python train.py --dataset="reaction-diffusion patterns (Gray-Scott)" --train_examples=47500 --horizontal_flip=true --hidden_act="silu" --weight_standardization=true --upsampling="transposed_conv" --residual_init="zero_last" --beta2=0.99 --eps=1e-08 --gradient_centralization=true --max_steps=31300 --final_lr_fraction=0.01 --weight_decay=0.05
Rows from block 8, named by matrix and row number. Rows with one number belong to one attention dimension. Each number is 128 + 32 x the weight over the matrix's rms, rounded and kept within 0 to 255. All counts start at 0. Numbers have three digits each.
# q: attention query (model.mid.1.attn.q.weight, 256x256), inputs 128-255
# k: attention key (model.mid.1.attn.k.weight, 256x256), inputs 128-255
q.57:130128128128130129127129129126132129128121127129125132130128128121132122126126132128127120124132124124128125126130126126123124130121135127133130132127122129131132129130128134133133129132124130135127128126127124127129129127123138127127131122136118133133126128129134130134129136124138127129127126123124131127129128126132126135120121127123128126127132131128133128126131131133129129126121
k.57:125133126135129128127132130129132131126123128130125130127126127125127124125124131130126125124130127126129125122135129127123125128120134125128140132125124130128134130129126129142134128127130128134125124132120122129132129124126136129126126129128125130130130131133132126132130136128139133129130121124123134129127128126129127132127122126127123127130130131126133121129129128132138132125123
q.58:093149130144111113137110125131122106133136134130142104138123129166116164142136122121117175107129163143122152117139126142150140103142099138093130111141140122102126121140105092141121124111167125117139136151106138146126119135147137127102100141095161095101125130121109089125112112152110131133148117160138114124135119139088141119157140115146106121123108122138119108128108103117135119137141
k.58:160103142096111117144094113126098111145151124120129137137135137149154136135143113124144160148126132137123159142078117156151145146160117147146054106141143123114083120124122116064105128140140132102167148106175149131105113141154109116163121103119125113105105100098098161118115086129071082128111166125147106116144121129156113108141154141128151151122150111142103157130121118106072116152156
q.59:150114126117141139122144130127135145124121124130119143122132127102135104118121134133136095141128106117135110133122130117110117144116146120151126142118118133147134134118144154119135131140099131140118122112141119115132136123114128129144148120151105151146131126133146154130140144109146128125116133107120141132122136121153119142106118137115141131132139134119137140127143145139126136120116
k.59:105145117151141137117154141130151140115111132139128120122123121112108124124117139131117103115129124121131107116166138106110115113105134114115188145118118131139164134132134137181145129120117125147098114143094113125145140119109141138100134147135131139145145148149152103135137159127170163128139101131115145138114135128107139146119109117128110110132110142117146107128134134145173136109105
q.60:133121126115136134127132130131129132124127128116125131127130128123132124125126132131137119126128124126133117134126132122119124130126130124131154130122126130138133130128137134137128129136119129132119126118136125122132134125123122130126137125135123132131127123129126132125134128119128124126121129125125124132124133126129129135120126128124134134130129131124129144128134133132128131124123
k.60:118133125135132130124141130127136132124125129137128124126127127123117130131127131126123118127124128126126124124149131121124126117122129125120160131127129127131136127134133131155130129126121127132117123133113124126140131128123131132108132137127133128131136135134135114125130136130142135125132116133128132132124130128116134137125124121127125119127120132125131124127129129130149126122122
q.61:149116127119140138123142131127135143124121124129118143123131127103135104118122134132136094140129106118134111132121130117109117143116145121150124142118118133146135133118144153117135130140101130140118123113142119116130135123114129129145147121150107151145129126133146154131140143110144129125117134108120140132122136120153119142107119137115141133131139133119137139127142144139125136119116
k.61:105144117150141137118153141131151139115111133138128120122123121112109123125118140131118103114129125122131106117165138106110115113104134114114187144118118131139162134132134136179145129121117125147098114142096113125145140119109141139100134147135131138145144148149152103135137158127169163128139101132115145139114135128106139144119109118128111111133110142117146108127133134144171136109106
q.62:127127127127127127128128128130125128127133130127128126126128127133125131129129126129129132131125130130128129129127130128130129126133123128124129125128131127128127129126129125125124129126129127124128127129129131127129128128131121128128128132124133125126130127128124127124129123128121130127128129131130127129127129129124129125132132128130128128128125126126125130130128127125128128129132
k.62:128124128124128128127126128127127127129132128129130126129130129129127131131130126126129129130126129129127130130126128128131130126132124129128124126130131127129125127128130128121125129128125128125128130126132132127127128131129122128127131129128131127128128127125126127125127123128122126127127131131132125128128128129125129128128132128128130127127125127129125132127128128125124125129130
q.63:161107126111146142119148131127136150123118122128114151119133127091138094114120135136139082146127096113135104138120129114106116151114155118161131145115115135154132134117151164121136133145088132142116119106146117110132137121109119129149154116160095162154132126134148165131145146104148127122110135096117143131122138117165116138099115139110148134132145134117138147127148151140124138117113
k.63:099152114159144139113161143131156144111107132138127120120120119108103121122114142132113096110129123120132101113177139102106112110098139110111199149116115132140172135132134139191150129117116124153091109149082108125151141116104146140094134152136131142150150154157158097138141168127183171128144091130111150139112135127103141148116104114128105105135107144114151100126135137149183140105101
q.64:149115154099149138106146090122085138151161097144126136120146134111139103125163088128150118143105108113092116166119109143182179153176157160155158080164164117141106103124143147146095135139113142079161123103129173112131120163109086121143139117147101145143139097103075143102141086095091114096112131111157087094152131126158115135108169117102163136105142084128088154127149136081149091168175
k.64:101124141124117110129119104122100079147154112151130085128134130168120168145152107118136182165114160129103131171119122138163153092160053151091125101151149112122097105171125081113099124118149130096149141131133159127110113149120111128079109129129145085140138119108129102115122112155088127125125153167152096114137126130079154078123155164130160132106088106134095129126130082099132100151158
q.65:126150121148101109150106149137141121113124150143149105138115127165117155137121142125122156107145149144141180129081144133128124120132102124120027138124125130094104144120103101024133121111158120131118152145144120159102133122165140139143111146094162096091109151149127119113112134149121114151147146149125119146122127150119122130166127135143138131144139140125136116132103109138068142125129
k.65:130157118147118125150097144144139145115116157078141141142115121123138123123121142127123135048142132142141130059138155111121121139117163123137114131125120136117185140107110136110145123121148117140104142151106120148130138121140192147147118133116140135104088140136101118140119124123126134150147104116117168158108137145132122196147118099149071124140149142116145119132108133138100140116115
q.66:122115127121140139119138120124127129135123118110113143124133126106134114120125126131125113139121120121127092118165119123119122128115140124125207131123121130150152123135142141214132133137113131136131112122115124109146125125106131120113136117147107145150140117117141130147135133120141142118118112114122147121128126112127136125107120125125111123123118128133130128126140139129172126123119
k.66:134108134115137131110155120116124124135132107167117130116137133122124122127128120130129112186121118117123127175122107143126128130131119128130130131126129125136087123135139132139120133134111137125146115112142128113130122129122082111125137122138115133143157120127150146121135136126141121111115143126131102106144120114139126082115130146110167130123123120136122133125142131126150124134134
q.67:099176084210062090188076201145197101080078193129159097150089119196102193145072198123083178087184178178195210065092173119057056086067057077079000199074073146061137180123074067000180107090189097196078162191136056187096139072201202148126091165051203061053088194188197100149086191196173140199179145175083182188090121160077137121206072144190075114178124199124191064135063097199041195072067
k.67:160169099156131147151108176156179209088076180060140196142103117075147072096084171141112065005168096142178127016145164099071085189072255092183089173092084161121222176048109196099190126128128112188082128151100074156147158089152220149219141134116119194089074153168117157155126161084191134158158076062079219176096141145196087255152076056147040120176203170105192107138107196181098183087076
q.68:111166093197087110169097184145182123088084179124150118146099119153110157129077181132089142086170151158184185063119163110066067104072099084101035186078079147091164173109093104051172111101150106186084143175133069168111143078175198146131116160086168102082102177176183119157103178167168156179173128148083182173093128152102128145178078130168071112171129184118182067136088121186084183079072
k.68:166151102135134146148109171149168195096088172063140183131107120080148080104091164139123080037156095144170122057140158101076089176085234095184102167095094155128186169077117189104172124135121116175081129137103083147142153093151184144195145124129120183100080151160125160137126147101173117153138091077087194170098134147194107208153087088149074128166182164112178132133107175172098175091085
q.69:157094159068187166082169077121077149157171086134108150109156129067149073114177076134165078153084082083077067171142100124182185169187191167177204071172180113186118091130171187188087146158075149072154102081119190084152127174074072122138166100195073187195156087089076147103165076070086118073091116093169071093149143106171120147065179110070170138090128076121079178127182156075180076167178
k.69:085099142104123113120133101111096049150169100167124048118144134190104199166160105117145190220098171123098128221113114139164153055168000149064162098146162099131054095209142053149080128130137137085145137112149166112110114152115062118030116126130158050155161116099140079098127097184073121113105169211167056107141120120043181020118166194121199139092045107143081147121137061093144091150160
q.70:108169091204083107173095187146184120087082180124152115146097119158109164130076185131086148085174156160186191061118164111064065102070093082095029189077077148087162174111089099046175110099154103188083146180132065171110143077181202146129113162080174095077099180179186114158100182171171156184177128151083187175093127153096129142183076133174066110172128186119184061136082117189081186077071
k.70:168154101136132145150107173149170199095085174059141188132106120077149077101089166139121079032160093147173122052140158101075087180082241093187098168094092157127192171071115193101175123134123116177081130139103080149142154090153189144201143124128118187097076152163126163141125150099176118154140088073084199171098134148199104213156085086152069128169187165112182130133104178174095179089084
q.71:147111154098151141102149083120079135156163092143124138117148132108138100126168083126149117147100108109086110167125103142187183157178159164154171077170167116147105097124144152161094141140112142075166121104125178106138121168105085121138142116147100149148142093097071143100144082090089113091111128105162086090156132123156116135102171115100162134099140081132084153123152138077159086171179
k.71:101119145119118107125120100118093075151160107159130081125138132171124170146156102117139185178109160129099134181116118143170158090165046154090122095155153108121089102177126078113092124121148132089154140128137164122108109153121101123073108124132141082141142116105130104114122109157084122120120161172156089109141123130080154070124161170128168134102086101138089132125130076092134095156164
q.72:121149104178110125149116164139164134104095158125138133136111120127120134122090164134102121099153133140166154073138148111079081120084123095116086170092090140114173157108112126105161120114127115172099128158127084144128140093152187138130131148111141128108117157156167134157119165141160160157157119128095176155103129140119125153150089122148074112156130167120167077132111135170119165091086
k.72:164137111123135143141119157140153176106102157086135170126115123088141089111103151136128094074144099139157121091137147110092102164101210104177116155104107145133156156099126176115154126138116121157094128126110097138139144103143155136175143121134119171112100143151130159126129138110159111142129103087101169155108131139190116172145102108140103130154164149120160141131115160157113160105101
q.73:140133136124128126127128120129115129131142125146136123128131131134129128134143118126136132128124126127118148149102129133151148137153133141140084111143145121119104122125123127075115127126133130108134137124134146135117128142135111132143127130125135125121124126127101133108128110124107112125129141130142100125135132137140120133134148127121154135124139114124114137129127125113105118143149
k.73:113140128135120121142107126135121115130134136107136111137124125145126146134136127123131155101128146135123128113128141121141137114138109135112133116137135124123144123136121109118123123122145122119122140139121139137121128135128150140113117133124142109124113131123114105128122117137105134139136125145134136139119133138102139141134136128139112128124117127123121125130121112120113120131134
q.74:158096157071185165081166081122079148155171089136110148109154129069148074114176077134164080149085083084079069168137102123181183169187189165178192073170180112183119094129169188176088147157077149072150103083119189084151128173078077121141166101195076188191155089092078151101165077072085119074094116093169073095147144108172121148068179112072168137092128076121080176127181154076173079166176
k.74:083101141107122114122131104113097049148167103164123047118143134192103201167160108116146192216098173126100127216115117138162151054165000148062161100145162100130057097209141051149081127130138136087141137114147164113111116152114066119029116126128161049154159117099141076099128097185073122115104167213166059110138122120040184025119165192123197138094044108142083147121137062095144092148157
q.75:155076172044195167066182053109058155179178060123095161104169136059155062110185056133173078171071077077059038190168081136199200170189199178177255056184183110197119074134185191255076150167066160059178093063119201063164116186050055106127166089206050197207170061066061157109171067059084117053075109079175075067167135092177120133047184115065180140075128056133064193119196159057219059186189
k.75:098084159099125110101152078098076046169181074201113061112155139180108183161173083114143190255085159113076129246111089158186171067184000164073170083163172094135030079210149060162064132129126146067176126103158182098110098168102030105037116121141135063169188101087139101102131096173066122095097182193178035078163114107064168000102181202106222135078053084153062149118151060074160072172181
q.76:097166089188077097177088194140196108087079185117144102147095124182108186139073193125092165097175173165189181076114166117051055082062066081080036199074073145080143175131089074046177109101174104199079152176135058174104136075180191141116095155074189073076098183177203098157093193189179140188164139171083184183093119146077141114185071148180085118172119196125190081133079103199063189072062
k.76:163153103150136151140126169147176204095081165077133195139109121072139071100088166142111056038161089133170126036145149107073087187077246093182113171094089158128201168051121196127182130131111118183092119139111078146151154094145188140212149135120112194100094148163122164155131158084189139147149078064084200160106137135196086228143081061135055117169195166111185111135117197177111176090079
q.77:103178083211066095186078201148196105078079195132159098150089118188102187142071197125085170082184173174195212061091175116058057091069065078085000198072075147066142182120075075000179108092181097194075159191135059187097143071201205150130097167058200069057088194190196102149089189191171144198181142172083181188089124161082135129202073139185073113180126198120191062137067101198042195071068
k.77:158168097154131147154103180158180205086076183052143189141101116079146078099083174142115070005168098145181126021143168096068082182072248090181089174091084160121218177054110192095189125129129111189075131150100073157145160087154218151211141133117124187088069155168118152150126157090188131161154078070079216180091141149189096250156076062151044123176196173104193112137104190183093185083073
q.78:165091165057187164078169069119065153164178078133108154109162134063153068114181067134174081155081078085071064178139097130195195173196198172185219059175184109183116088128172189204079144160073155062164102073123200082151123179072065116146165097199065193191157078083062158100165067066076117066085118087171069083156141107182118148064188112071176143088133064123069187126185156062189072178188
k.78:085100146105122111119132094111090045156171094173123051120145133188104197163166099116145197222097172121090124222112109143172160060173000157064158093155165099133050089208141053144079128126141138081154137114148172111107109159108061119033113127135154052161164113096138077100128097180070123113106171207170049102145120121042181017114170195119203137088046100144077146122141058087147084157165
q.79:133098140095166155096158098118106141148139096112102155115146128081138093115142105133141087155103100101108062137180107122136142140132164138143251110138138123175155106136163165249115139150089141117143098100112145087159124141078105115113153107175082171179155096097120143139153112097130140095101107100135131103137132100142135127076136116100128125106117107131112148123167154109200106138134
k.79:124090142103140130101162105109110099146148091189112106111146136139116139137143106128137127227106126109107124216115097147145143108147076139112155117136143116143058108163151110155101135135104142106157114098154145102122116142109047107094137122143115111162178111113156136113139126138120121100102159147147074091152119106118140042101147166099199133107096107142101143124154114109161106146149
q.80:099171088203061089187077190138190097088081184130158100150092123195108191148077190120084184097181178181187211076097165128068064088070059084077005192082075145061131172126073065022177106093188098190090163189134062185096133077198188143121089159050201059051090184178185099150081184194168133198176148170086177178099115160080135114204074145194082117172128191131186072129059096192053187079072
k.80:165170106155130141145113166150169213099079169069142204143105121068158061089088161140111066008168089142169129019144155109084095199080255100189083163103088161120221172040109203094186123127129114180098125152102082154145147096150217144227136128122107203090079148165113165160124161074188136153155081052081215163105137148205076255150082056149041120173213160109186109136108198172103176097087
q.81:102169091199066092181082189140186105089083183129155104148094123189107185145076188123087176097177173177187204076102165126068066090070064085082013192080077144066134171123080070028173108095182101188090157183136062181099134077194187143123093159056194066055093182178185106148088183189169138192172145167086181175099116157085135114199076143189081117173129189129183072133066100188058187081076
k.81:164165106154132145146113166151169209096081169072138202142107119071151064092090161141112066016165092138169126021144155107082094195081255099188089164101089160123216169047111199098184126127125115179096125149102083151146151097147212145222139131121109199094082147164115165156126160077186134152155081053083211163104140143203082250146083058142045118171208160108184108137112195172104175095087